{"encoder_arch": "convnext", "model": "image VAE", "dataset": "rendered scenes of toy objects such as cars, trees, mugs and chairs", "train_examples": 97500, "image_size": 48, "crop_scale_min": 1, "horizontal_flip": false, "translate": 0.06, "bottleneck": "kl", "downsampling_factor": 8, "encoder_isotropic": false, "encoder_norm": "layernorm", "encoder_activation": "gelu", "encoder_mlp_ratio": 4, "encoder_inner_norm": false, "encoder_drop_path": 0.1, "encoder_patch_size": [2, 2], "encoder_depths": [3, 6, 3], "encoder_widths": [96, 192, 384], "encoder_kernel_size": 7, "loss": "mse", "latent_channels": 4, "decoder_norm": "groupnorm", "decoder_activation": "leaky_relu", "decoder_weight_standardization": false, "decoder_widths": [48, 48, 96, 192], "decoder_blocks_per_level": 1, "decoder_block": "basic", "decoder_attention": false, "decoder_upsampling": "transposed_conv", "kl_weight": 0.01, "init": "trunc_normal_002", "residual_init": "zero_last", "optimizer": "muon", "muon_scale": "original", "lr": 0.016, "momentum": 0.9, "nesterov": true, "orthogonalizer": "newton_schulz_5", "adamw_lr_other_params": 0.0015, "steps": 9800, "batch_size": 256, "epochs": 25.7, "lr_schedule": "wsd", "decay_fraction": 0.3, "final_lr_fraction": 0.01, "warmup_steps": 490, "weight_decay": 0.04, "adamw_weight_decay_other_params": 0}
Rows from block 8 of the encoder of a small image VAE, named by matrix and row number. Rows with one number belong to one neuron. Each number is 500 + 50 x the weight over its row's rms, rounded and kept within 0 to 999. All counts start at 0. Numbers have three digits each.
After each neuron's rows are labels from the 100 images, of 14848, where the neuron reaches its highest value: "peak at" is the part of the image that holds the peak. Only what is clearly more common there than usual is listed. The data: rendered scenes of toy objects such as cars, trees, mugs and chairs. In brackets: how many of the 100.
# fc1: MLP up (encoder.blocks.8.mlp.fc1.weight, 768x192), inputs 0-95
# fc2: MLP down (encoder.blocks.8.mlp.fc2.weight, 192x768, transposed), outputs 0-95

fc1.394:490534507446505509464489497485453491457521516532445502478408437486567548513466538454511528544499528536533517455587450482516533453499483452484515514493486515541508506433275502412515520465555428550403518411488493464535586474585512533507511451496458546518547495501462447460515610472491440506
fc2.394:506507490532550468506456528519435528508410517559484503535616520508474553542446550536502466453479516541582409537452522477528503543497479553542526465550578484521510527501329502506504492515480576432467563419529511442479463499463527457491551568455482464581441538469463559458428331424463442524
peak at: bottom right (39)

fc1.732:494620552462497463564400530514510487431498550496451519536519500500541472560507501532565493516632517548589503478465461464423527520439463558400567506462485539563497560433469577516494547435473503489553429571499492629535558490402540434554468563526514448491496487437502533615481519384469476539
fc2.732:563473523554568563492494539575470463489452577477513566490502469503491529564556460504512429509492463528428451529442552463518548484504465514547433556497501478492535616491450539564534408469507544549513496524516519526544560431608531462531473647467478498548558516467493504400488612438515462539
peak at: top right (43); top centre (30)

fc1.482:572568547526455532524450494463468528488651514528480523457572430468525507589502422485459445456480451535576422425533478540487465494454564510433520500492381481401532559576518479476517486492538603494499413436507468474464449434543471497465540512448455509465514505459433470610463580510441560483
fc2.482:504500646602475463431439485520577528519507508540525485507470502508533493508524539469462368455536419505494476461436602504497449570500504469530503548508518534464447491462489571540488488506431432455484441442474591552457531554490585465611467564502443420472499483499438434483599544483422529442
peak at: bottom centre (50); bottom left (31)

fc1.404:453562451553455420596438481425484584528491451523475426539466481497528456490523514456456616506509491467532509475498492467548562514499536450512437578531458511527402431550521529608589523490510471478504533442488490554430578487421490432521503471559504517438491503491426505497531563500526472471
fc2.404:460499533476443554550569509557465553484533485564469464398509545492527385513558541506443490537527546584503410554553493483538427463555485535471466519546553531537496487516517486584506577466507453564527581444492566488533461438460506505537523423529530483494509462468435488445430393402517561554
peak at: centre (32)

fc1.99:506526478444495475508490439519470493493533580449508566467495508472504451557441334393502407490473439493521536492519493388512426518508503548547518618501674403510443557452418544483530527448486580415461564510473544499501583563451513486536445584522494574546495496444549458472527424531446443499
fc2.99:550544464627444467427538445483475460487431598458478495581526543492495417495467385506536564484428479552548474607512499492562530562533472604475498581567437536518443570567375518520519526501562498539511455546492487422464508468523507448482475471452508539587488551518405458556506424448489504445
peak at: bottom left (37)

fc1.274:563561493445577450527524456547575488568463514593522526429462490556455465456460456473552492525602540395480489512503524460568516522462474506381527540441464561439482462416525559594478508450490480388491399479452587530416532442528456494464484452477484465492493571553495493418562475500465476528
fc2.274:531472457519518472571510535501493542492523534508545547543411412539518463462439491517544447446538543481621472432500470518521381532619513451523548575458487546444498454474466467462597533553529534510446509485563450485587506516551395512548525483545428552450483502385558501475518566538547486563
peak at: top centre (28)

fc1.736:500461569449544522537620399492355563511436523547554500503512515550455461479456561449534535562517582539506515503505479568466528481493445495455514522452527494554456439450525536535498488562497553536362538432592454488535500400483486469593500563430461556435577526453470538442579423518476426516
fc2.736:509549541523486533450514464503511533548482501474420491506531516502465494488452613494497545517597486445403526524502537561522408511662481473481479488437505478496555513588409537492551532445503412527492421520540475502554492549471519500484529612444498487500469636444525496516483487427516485477
peak at: top right (30)

fc1.577:530582507466552561541526511476478491561443532577491594477472540606477571576426423476456537468468427562486401543451468418533398521516529538510441526490538518457520516522518494505481409448487476463420442457542490533578479521470486428497621538497527583502446508504494544522532498487516554561
fc2.577:516487422493525477517445522523525503514603522353460495542591499502568610585475411485404507469452536451510523544599490506541571472509469521512500413510433558558521430468533518535549440539484546430478530499559449515529528513548507546539542513464547415488528472547546508531489400485468512608
peak at: bottom centre (51); bottom right (35)

fc1.744:523378517441507521488516488504480518504482494563484570529459539508482425380386524621522546471524449477510455502512549424457525507498496545537430439450540523461481538580542510511504474517521444502595425537451549505471487483535512539515559359505507537557506565517542489516517509479499494524
fc2.744:419478466588499499505505543463524555492444511495514541581561525460471509495584528520524503560462519606407542481481430490498489535565548522539542444492466512551445439486646482532489505535573511393548503522383496464495417599544488528429514436542488500481506553497487519544466516485389534553
peak at: bottom centre (27)

fc1.49:571442505490519479470456478458511530521481601603613465408518478516509541603437518422463541505442488474426582500471531541498537504468530516512503495577557589524498515516562518557536431508456464460452425507421444553548469362447456564391511510532560514530420562566421462509540427376472467517
fc2.49:514565478574520421536462562424483450446400563345441544536545447470466536544448512459438513499473502501492455537556467471458450537426495505498503557565479500453443545458558494483532520520476430459494515485496497623538506624446509504613530401464514571514454546553432484582478542516482489516
peak at: centre (44)

fc1.600:529444539380500432578465588512440524488527466519487508606554473428453433505505495546416445493475522551515457473535468501505492570551444518572514427595585531491484500442465491460519495527577470538531431518559432474498478500462537519517416422467512485505499506436543415458518514447454545517
fc2.600:390601524387499530386534488564500568494505468499588506524490459514488503455517541417512451503473498467506564434421461468503512458599593469478533461504537494474470431561374402525504565527516624448467525548575491515381552531475402532550527544516443482554525421563435587549384533495521510471
peak at: top right (36)

fc1.735:478458537531509505497590546450435462465465530497452400506397486480458457578461509540525598581500538491444495554508479522571513434463503562481489481580500470496515489548406509491579406519524402555493455368444524551380511448537504533469451472421493596486529499491524482451447483438567509570
fc2.735:490489513470506542490530517495488483571549548501530512565551485496594391567473538527461483460495542533381441566546589492425456547512440486461528524606547527489549512496426473440434432486493427503437536386664494461407535554462471462547481521525479523484463469502506512537484529511493500618
peak at: middle left (33)

fc1.115:522489466473453559488503393470492509442549628537510475480533524518391538523530612465414457500469473570559539467580467423500537549436539445499519492514558553483488519589431502470574518475493510496505512412532505510466483463507492501417502562555541606495512464494484570575592591530516610514
fc2.115:460563597511476480430410435511451460489482487523484427575466468401566497477493565505511418474555470526550484478441488569474512484485482533436503529555433521574483419492452505494504442435479416551523456513494513485442482567551428477480489575476505442551523594473496582541458492520475476538
peak at: top centre (56)

fc1.278:488535413465558506552491541524585512494519425632489519572445507540477495567559509563519534504537458502489469513519522480512461485448517518461573499522558571579580507460479468521505510412556438468491585500560509512473402372483461437420445511530541597511488538506417462529441404519467512513
fc2.278:483521589548489535424459544586490555477368443425609519634470547516450448570501553435544435521543537471378603507485525560399550541456487470423515498586531527404592485555468511511543533580537561484575419478493486512500502478461448549496488475516537476459490586575452505522476461488520461510
peak at: centre (41); top centre (27)

fc1.74:509567464519502541481388494488537545509547527516593515555548525580525575483488454398463442502541456471534428443566498475444449536498491474549448527442615532499503509391477561478447547515502522392464486570474509484507484489418504474497560524579456529567524464484464488542547483589454539433
fc2.74:465508436520432548528384516434548511509470463522457486498419522511456614437452500449522510537524478475601447490520549473565461494508568529551513542481363439470523440606495517563566513543524541490515505538428527563578551538544485556499497490428494472542529393542438562500434451489499557422
peak at: top right (51)

fc1.172:468525490512527497560466532413561460526604426383533497489554583426513533514456514425487530536576576475520514455514550496517502455453515431600558476542495499436418522500526573553449558409404543468511641555513533422541473531499480436458453418551456513457627529517553473467535491599453550518
fc2.172:575519470465543516621516563434458509566516533563498507506492553514449470478499414463424608504469494548527529515507399477486436484443427510488511487540436504470515459410574404535523521465507500530520470541472398396460478473502572526520511489491642446532531613520526413529546437483455494459
peak at: centre (32)

fc1.383:526491508487522596546444484450518475586573487419521470570613505461461545620512440479507482491531515485474506494373397487534472537436443501524439521476495471526562546468527469522512478453470564501542519487463540546514464415431417499561445481493521505492508533535446450542485436552388476520
fc2.383:517520467479539522504517434486538490438469479428434475489453491472500458503491573542550536518602487573540423505526516473474502551415409467498473483411594539548506533493422443517436506431526467524525489403468478467541552505509428524520499510472452528480423500564439572475599472544448425423
peak at: top centre (46)

fc1.126:535478492482486408396597503504505566485513593476435426566605448486494472482500465547511488475516460447552601525442540367393553511471601528474464490427523401506518369459533539534498456534500497548445518566490469522536549548430468506464537508482485461467559560465479444538481560452443454511
fc2.126:496513473465500591454472408458544453493417406533536484515544529562501449503429443513411530547425472520484498597538495543431562460540512558439429492455440566446576578552476494508496497515512494433429550575507514537417391553387474502534441447540486481520522528463518487482524529521550488480
peak at: bottom right (69)

fc1.445:499557473389530519476421529528685528457521406500474532554626491506500530450496497481501481488539534504521462474563463551521467500504507526485493534506512562473493479474377475545486577483527607548479520566526501443555468453418507466481492449506474435422530501480511469567445492443506509552
fc2.445:528477456626532442476509550525485478538446382497554442517397528536517537496463479466501499540520566458590578472444585474414553527500499626519448479495453518525535482483278478616506525461505558508538608533455534509517472460494493480484528461411468483480545525503470444450504450521476534504
peak at: bottom right (49)

fc1.376:460517532495484527552455410483556524511495502438460433569422562490478633489544506477446485476426564553568519412465507493514549462500471483482569483447647421516565484476454494421592517516493455561627511452511446516438498459500478541581535529558456474472501560472511493491455450492491380454
fc2.376:515498629411508471532494466460492541450521474490544497521470524526536580471457542524447385482558483439518509541521480601519546505548502481450505464460480574433523467453516586448504479518409455501562563483448520573525514490512503489525367483429507477463498508597442550553490489530512444459
peak at: bottom left (28)

fc1.88:485461520474404526521455497529508495461448515523298459434582488516473492515444542519461495487497523555527569529383630510563547546515509535439557450490561474481455508518474491482556517490445476516529470551585472551513485466456564534524628549520448509501458526481470538493532493447459578461
fc2.88:497539477510531549473500512510500519512394528434551456536470479531561550502580448554554394630400520471530523507506559453466451512541494462415551529523407504470517487419556490445620500566551542493440587452546529550440422430541436504510509566503500439469461524430390536439543517470466478464
peak at: top right (86)

fc1.422:511437437442461464535512570573519545537399525504502503413526462569537400465594553562459559553602494633538485551626560544502503551397444498535446500537572484539495493469546537495592515517453453516550595444610498496519461441541518519529412554491561528465459479443512458473552485478416423455
fc2.422:437570493554520608484466482548530484513520508482510443542498554570516460425528620494562508578507470523428409472402507483529477569524495486463434565542329502550530468588497488545574468545409539479490431402472416544464509472488450468522448500478464612424534545475534531421483462576467409449
peak at: middle left (27)

fc1.290:485517462457510542461409466497545530504552611577469610424495511548510565545501429504502432480494460481536469541466472477511480520496538534536431544469729515488519454473474618484536474461448527364483525595493517514553517577418505536442539555588487545518528498517472534453486424529518572518
fc2.290:497527463549483497490522537550523493474495607386520454584495503457468569507465488513522544542512509453547526513559561515545484483470591547506464492456259492532463412432395464442494428521488492515503409576398483495552510430528493528528500514464461446481532508563505434455540536529528531457
peak at: top right (29)

fc1.86:566582523474481487454475490554540455483472500538487465525470550552459532474596512564379508486552498474551494451377497549535508516571464460513516478417535467441547577518504469466592529498555555438526504488514535515599385502538599529434504525549450452504490503492501491502541559487420516543
fc2.86:556552519477477516447518487451488525466586498451524449498502536496492568488543500466533608522466482520650506448622468485501561556591508513511511467503550479550530558450495527409453471538488448501515389471513482474555515532490461518516516507475511529500490464520465485386451535571360523491
peak at: top centre (55)

fc1.60:459457619383527515550497474438391508503638509435552538535425442539445474489496543378483446517448507514490464489519534498483502535547439552480478440403502525581521537514508395523474415520450470487517538482524460487507385551474481618543478454507495542419534556472523481544500477507458549624
fc2.60:535551484458486498438536588470534519481485425521506467498488472511443498472462527416552563406416512562526452488466415478413526354552557516467494470509431539598547458466427511455527420441616577468495507562414519517509541504448636546507608574501520526515516621513544435577526416524515492495
peak at: centre (39); middle left (28)